{
  "train_examples": 90422,
  "crop_scale_min": 1,
  "rotation_deg": 5,
  "vocab_size": 62,
  "encoder_arch": "poolformer",
  "encoder_norm": "layernorm",
  "encoder_norm_position": "pre",
  "decoder_activation": "silu",
  "decoder_mlp_ratio": 4,
  "decoder_qk_norm": false,
  "steps": 21900,
  "lr_schedule": "poly"
}
Rows from block 4 of the text decoder of a small image captioner, named by matrix and row number. Rows with one number belong to one neuron. Each number is 128 + 32 x the weight over its row's rms, rounded and kept within 0 to 255. All counts start at 0.
After each neuron's rows are labels from the 100 texts, of 14848, where the neuron reaches its highest value: "tokens" is the input token at the peak. Only what is clearly more common there than usual is listed. The data: larger renderings of crowded toy scenes. In brackets: how many of the 100.
# fc1: MLP up (decoder.blocks.4.mlp.fc1.weight, 512x128), inputs 0-63
# fc2: MLP down (decoder.blocks.4.mlp.fc2.weight, 128x512, transposed), outputs 0-63

fc1.222 [ 90 128 128  72 128 128 128 163 128 128 203 128 110 128 128 128  88 128 149 172 128 200 100 128 128  90 128 128 193 128 105 128 128 128 128 128 152 243 128 128 128 128 128 128 128 128 149 153 128 177 109 128 128  72 128  86 149 159  46 128 128 178 184 128]
fc2.222 [128 159  57 128 128 128 149 128 128 128 128  91  83 128 128 128 128 128 148 147 112 128 128 128 128 128 149 128 128  72  80 170 128  85 128 158  89 128 176 152 167 128  97 115 128  82 100 128  87 128 173 203  37 128  75  93 156 128 195  77  80 145 128 128]
tokens: "and" (40)

fc1.326 [128 128 128  98 128 177 128 107 128 128 128 174 128 166 128 158 128  84 192 128  90 128 128 128 128 128 174 128 128 128 157  85 162  46 153 189 168 128 182  73 187 128 128 157 128 128  46  78 128 158 128 128 128 128 128 128 128 128 128 166 128 170 175  75]
fc2.326 [128 128 198 148 128 128  99 128 114 128 128 106 161  54 128  94 128 128 128 128 128  58 165 128 128 149 128 186 188 128 128 128 142 128 128  23 128 128 128 128 128 128 128 128 128 128 128 128 161 128 128 128 161  88 108 128 183  87 128  71 115 164 128  96]
tokens: "ladder" (8); "trophy" (8)

fc1.226 [128 128 128 100 128 176 185 128  98 128 128 128 178 128  86 128 106 128 128 102  67 155 211 128 128 103 128 128 128 109 196  39 170 100 128 128  71 194 128 128 167 128  71 128 166 200 128 165 128 128 148 128 128 160 128  94 198 128 128 101 150 100  81 128]
fc2.226 [128  95 128 128 128 157 118 128 203 128  55 128 156 108 128  96 252 128  67 128 164 155 128 165 170  90 128 128 128 104 161 162  79 168 195  86 107 163 128 103 156 128 152 187 128 128 128  92 163  92 104 128 173 128 144 128 110 128 128 162 148 128 128 167]
tokens: "a" (96)

fc1.91 [156 128  84 160 167 128 128 128  95  70 128 128  62  72 163 128 128 128 128  77 128 128 128 150 163  59 189  50  84 177  98 164  87 149 100 159 128 128 128 128 128  79 128 128  91  98  77 128 128  99 107 128 128 128 128 128 102 105 128 181 103  93 128 128]
fc2.91 [ 98 128 184 128 204 128  72 128 128 128 106 170 128 104 128 178  83 165 173 196 105 128 128 146 128 128 156 128  84 128 128 171 128 194 112  94  77 163  90  58  61 180 187 128 150 156 160  79 107 164 128 128 170 128 128 128 174 128 128 128 128 148 104 128]
tokens: "and" (47)

fc1.116 [128 157 128 128 100 128  73 103  75  68 171 128  65 128 128 182 128 128 128 128 128 128 128 128 128 128 128 100  90  97  59 162  75 183 128 179 165 128 167 205 128 128 158  81 128 128 128 128 128 128 128 128 169 128  52 128 128 175 174 150 128 128  90 170]
fc2.116 [128 128  39 128 202 128 154 171 128 156 105 150  48 203 180 128 169 128 128  82 128 128  85 128 128 170 128 156 164 128 128 184 128  20 128 128 172 128 180 128 128  47 128 128 152  66 177  76 128 128 128 128 128 128  98 128 114 128 151  85 128 128 128  59]
tokens: "and" (91)

fc1.146 [185 128  88 128  85 188 128 183 162 161 168 128 103 128 177 166 128 128 151 128 101 170  76 128 128 128 128 175 128 128  68 106 147 105  81 128 183 128 128  92 176  66 128 161 128  71 128 164 103 156 128 175 173 128 128 112 149 163  92 128 128 128 154 128]
fc2.146 [145 115 168 128 150 128 170 128 128  60 128 162 128  39 128  67 223 113 105 128 109 128 128 156 128 185 128 128 128 128 128 128 172 128 171 128 128 210 128 128 178  68 151 128 139 103 128 151 177  90 101 113 156 169 128 128 128 128  83 128 161 170  50  56]
tokens: "and" (33); "checkered" (7)

fc1.426 [160  43  96  59 128 128 163 161 158 128 128 151 175 128 177 151  72 179 128 128  80 163 200 189 193 128 128 160 102 154 128 105 128  62  83 128  91 128 171 128 149 128 128 128  67 128 128 128 147 154 128  72 128  88 168 160 128 128 128 128  84 128 147 128]
fc2.426 [156 128 156 145 128 173 128 128 199 128 167  82 128 128 107 128 169  83  99 128 108 128 128  88 162 167 105 128 174 107 128 128 170 128 128  83 158 154  88 162 128 128 128 128 158 128 128 128 128 181 159 128 128 128 145 128 175 128 128 199 128  90  91  51]
tokens: "<end>" (16); "trophy" (14)

fc1.173 [128 170  77 128 128 128 128 158 155 128 173  90  95 145 128  79  71 176  82 128 128 128 167 128 128 128 110  85  96 176  69  93 128 175 159  85  61 177 128  93 128 128 191  94 164 128 106 128 128 128 128 128 100 128 128 128 247 128 167 103 128 165 172 191]
fc2.173 [100 128 128  55 128 158 128 128 128 128 128 128 175 158 128 128 186  76  94 128 168 128 202 128 128  89 181 128  91  66 128 128 164 128  82 128  90 128 128 128  76  97 190  51 128 128 128 193 128 146  89 128 128  63 179 153  94 174 128  92 128 128 128 128]
tokens: "<end>" (20); "black" (12); "grey" (7)

fc1.399 [128  69 128 128  96  61  86  94 128 164 128 158 128 128 128 128 128 128 128 128 156 128 179 128  76 166  90 173 175 159  68  93 128 128 128 128 128 163  54 102 128 162 128 156  52 128 128 128 128 158 228  75 106 159 128 128 158 185 128  92 128 100 169 128]
fc2.399 [128 128 128  69  89 128 195 191 107 128 128 128 128  96 155 104 205 170 128 128 128 177 128 128 197 128 128 128 152 128  99 184 115 100 137 148 128 128 102 182 146 128 128 128 128 128 128 200 128 128 128 169  95  91 128 128  18 128 128 128 191 173  93 128]
tokens: "and" (36); "," (26); "glossy" (23)

fc1.58 [ 66  65 128 145  86  66 128 128 170 128 106  83  98 161  92 128 128 152 128 165 128 128 128 128 128  93 177 128 128  82 128 128 128 128  64 107 128 185 197  61 128 174 167  62 128  99 128 128 128 163 107 128 128  74 128  80 128 128 128 128 128 128 128  99]
fc2.58 [128 128  63 142 128 128 128  79 105 128 128 128 128 128 168 128 128 128 128 189 128 174 156 128  63  92 128 128 128 128 128 128  61 128 128 128 128 143  88 128 128 128 128 108  91  41 128 128  98 128 103 128 128 128  85 128 150 128 128 109 128 161 128 128]
tokens: "<end>" (19); "table" (8); "dumbbell" (7)

fc1.206 [128 128 128 209 128 179 128 150 128 128 167 128  86 128  67 128  77 175 128 128 128 167 128 128 128  68 128 161 128 161 128  73 128 128 101 128 128 128 183 128 128 128 128 105  62 128 128 128 128  98 128  70 128  69 128  77 153 179 128 128 156 169 157 128]
fc2.206 [128 128 128 128 159 149  61 171  92 128 128 128 128 128 167 128 162  37 128 128 143 128 105 128 148 201 157 128 128 128 155 128  98 128 163 174 212 128 144 128  67  81 128 107 128 128 173 105 128 181 105 128 128 128 128 128 115  88 128 128 177 128  89 128]
tokens: "a" (43); "<end>" (13); "grey" (10); "brown" (9)

fc1.14 [128 156 128 128 128 128  61 128 128 128 128 128 128 128 194  99  63 224  75  72 128  97 108 146 128 128 172 128  67 128 169 197 155 128 128 128 155 128 128  82 155 128 128 128 105 196 128 156 128 128  67 128 128 156  91 128 128 128  96 128 171  71 165 128]
fc2.14 [128 128 196 128 128 128 128 128 128 144 128 156 128 168 128 128 206 128  84 148 128 244 154  65 128 128  89 174 157 151 128  64 128  84 128 162 128 195 147  89 103 128 128 128  96 153 152 128 128  81 128 157 128  65 171 128 128 128 128 128 128  62  64 128]
tokens: "<end>" (32); "left" (23); "an" (12)

fc1.102 [169 128  74  78 167 128 166 128 223 163 128 170 128 128 128 128 128 128 235 128 128 128 128  95 203 128 170  60 162  67 128 150 128 128 128  89 128  90 128 128 128 128 128 128 128 128 128 128 128  84  91  62 128 128 128 128 169 168 128  98 128 210 128 128]
fc2.102 [ 32 128 128 128 170  92  92 161  78 128 128  91  70 237 150 128  86  94 128 205 128 128  57 128 113 146  90  90 128 128 160 128  73 201  33 128 152 128 128 150  92 128 170 128 128 128 174 177 157 128 151 128 198 128  87 128 128 128 106 128 185 128 161  78]
tokens: "a" (38); "trophy" (9)

fc1.320 [112  96  87  78  52 200 128 128 128 164 128 128  82 171 128  97 108 157  69 128 154 128  85 128  81 105  43 110 100  91 158  66 128  91 128 128 152 128 128 148 128 128  73 184 105 150 128 172 106 178 128  68  65  92 128 149 128 128  86  89 112 128 174 168]
fc2.320 [128  98 183 128  77 164 128 128  81 128 128 154 198  87 106 128 128 128 148 114 155 102 128  99 151 128 111 160 128 128 128 128  88 155 166 177  76 128 104 128 128 200 128  99 144 138 128 128 128 128 195 157 162 164 128  89 103 165  91 162  89  94 211 128]
tokens: "ladder" (13); "rocket" (10); "pine" (10); "bottle" (8)

fc1.283 [192 101 128  97 106 128  93 128 154  93 128 114  97 100  89 172  83 128 128  94 176 180  68 106  85  66 167 103 128 186 160 128 128 103 128  67 128 128 188 147 128 128 128 128  87 128 128  90  60 165  77 143 128 128 128 128 203 150  68 128 128 128 150 128]
fc2.283 [169  75  84  89 128  84  91  64 169 174  87 149 128  98  86 156 161 156  57  88 168 128 128 128 128 128 160 128 180 128 128 100 145 128 128 104 128 128 128 152 197  74  64 128 105 155 128 128 128 128 128 163 128 172 154  89 178  84 149 104 128  89 169 174]
tokens: "and" (66)

fc1.460 [128  97  98 128  91 128 128 128 128 158  89 128 150 128 128  89 128 128 162 160 128 192 128 128 154 164 157 128 128 128 128 128 128 128 194  51 128 164 224  83 128 148 158 128  74 163 128  71 128 172 148 128 165  98 128  83 186 156 128 128 128 128 166 128]
fc2.460 [179 177 128 166 106  99 128 128 165  95 110  83 128  88 128 128  50 159  53 128 166 128 128 128 128 128 128 128 128 128 191 128 128 128 128 128 128 128  97  90 128 194 104  58 128 167 146 128 128 151  80 164 128 155 128 128  62 128 174 128  69 116  81 112]
tokens: "black" (29); "green" (12); "brown" (9); "yellow" (7)

fc1.85 [128 166 128 111  81 159 128 173 202 128 128  90  82 150 128 128 128 101  98 110 128 128 106  66  86 128 128 100  98 151 102 170 169 128  67  95  72 173 128 128 128 128 128 128 128 128 128 128  76 128 156 128 128 128  70  96 186 187 128 128 100 128 128 128]
fc2.85 [158 128 128 128 128 157 171 128 128  94  80 102 128 128  88 128  96 128 188 128 107  68 170 162 128 128 128  71 128  52 128 192 128 128 128 195 128  95 148  95 128 128 205 128 142 149 128 128 128 128 128  92 193 172 128 113 151 149 178 102 160 128 180  93]
tokens: "and" (51); "<end>" (18); "white" (7)

fc1.250 [128 102 128 128 128  94 167 158 185 169 128 100 128 128 128 216 128 128 152  74  52 128 168  98 150 128  84 128 128 110 128 128 204 167  89  97 128 128 170  93 128  83 128 148 128 128 153 154  45  84  67 100 128 146 159 128 128 128 128 128 128 128 107 128]
fc2.250 [160 128 111 128 128 165 128 128 110 128  91 128  96 128 165 128  97 128 128 182 128  83  76 128 128 128 128 128 128  88 128 128  64 128 106 128 210 128 128 128  85 128 139  73 128  93 140  61 128 196 128 142 128 142  87 128  83  96 102 162 128  39 128  92]
tokens: "a" (38); "pink" (17); "purple" (7)

fc1.308 [128 128 108 128  73 128 128  91 128 128 128 128 128 128 188 128  71 128 128 128 154  87  81 128 128 183 128 128  75 128 159 128 128  71 128 128 128 128 128  63 106  97 128 180  53 128 128 128  67 128 105 159 180 128  72 128  98 170 164  68  63 128 128 152]
fc2.308 [164 128 128 155 100 168 153 128 128 128 204 128 147 128 230 162  50 147 128 113  62 128  48 128 128 128 128 146 128 128  83  88 128 167 128 128  89 128 170 128 199 173 150 163 128 162  91 148 128  93 145 128 165 128 165 128 128 128 128  68  88 128 100 128]
tokens: "black" (52); "blue" (15); "purple" (9)

fc1.510 [128 128 128  76 128 128 179 128 210  68 102  97 128 128  55 128  82 128 128  65 128 128  79 169 177  82 128 128 128 128 128 128 128 128 128 128 169 177 128 128 128 128  78 128 161 128 184 128 128 177  56 128  95 128  76  87 148 128 153 128  53 181 128 128]
fc2.510 [128 190 151  76 186 158 128 149  86 128 163 159 103  70 128  70 149 152 128 152 173 103 128  84 178 128 128 110 155 197  83 128 128 128  59 128  95 128 128  74 128 128 128 162 128 128 148 128 128 128 158 188 186  43 149 128 128 163 155 112 185 180 111 173]
tokens: "ladder" (20); "red" (14)

fc1.152 [128 128 128 128 128 160 193 172 128 128 156 128  52 128  98  74 128  99  91 128  99 128 128 128 128 128 128  76 159 128 128 128 128 128  83 128 147 128  99 128 128  57 128  33 128  96 128 128  82 128 128 128 174  83 128  89 104 128  99 101 128 162 128  46]
fc2.152 [158 128  27 128 128 128 128  86 174 180 128 109 128 128 128 128 179 176  68 150 104  75  86 173 111 128 128 128 128  75 128 128  47 128 128  97 128 128 174  58 128 207 149 163 128 128  90  82 152 172 101 188 128 128 165 128  71  82 152 128  92 128 128 128]
tokens: "a" (68)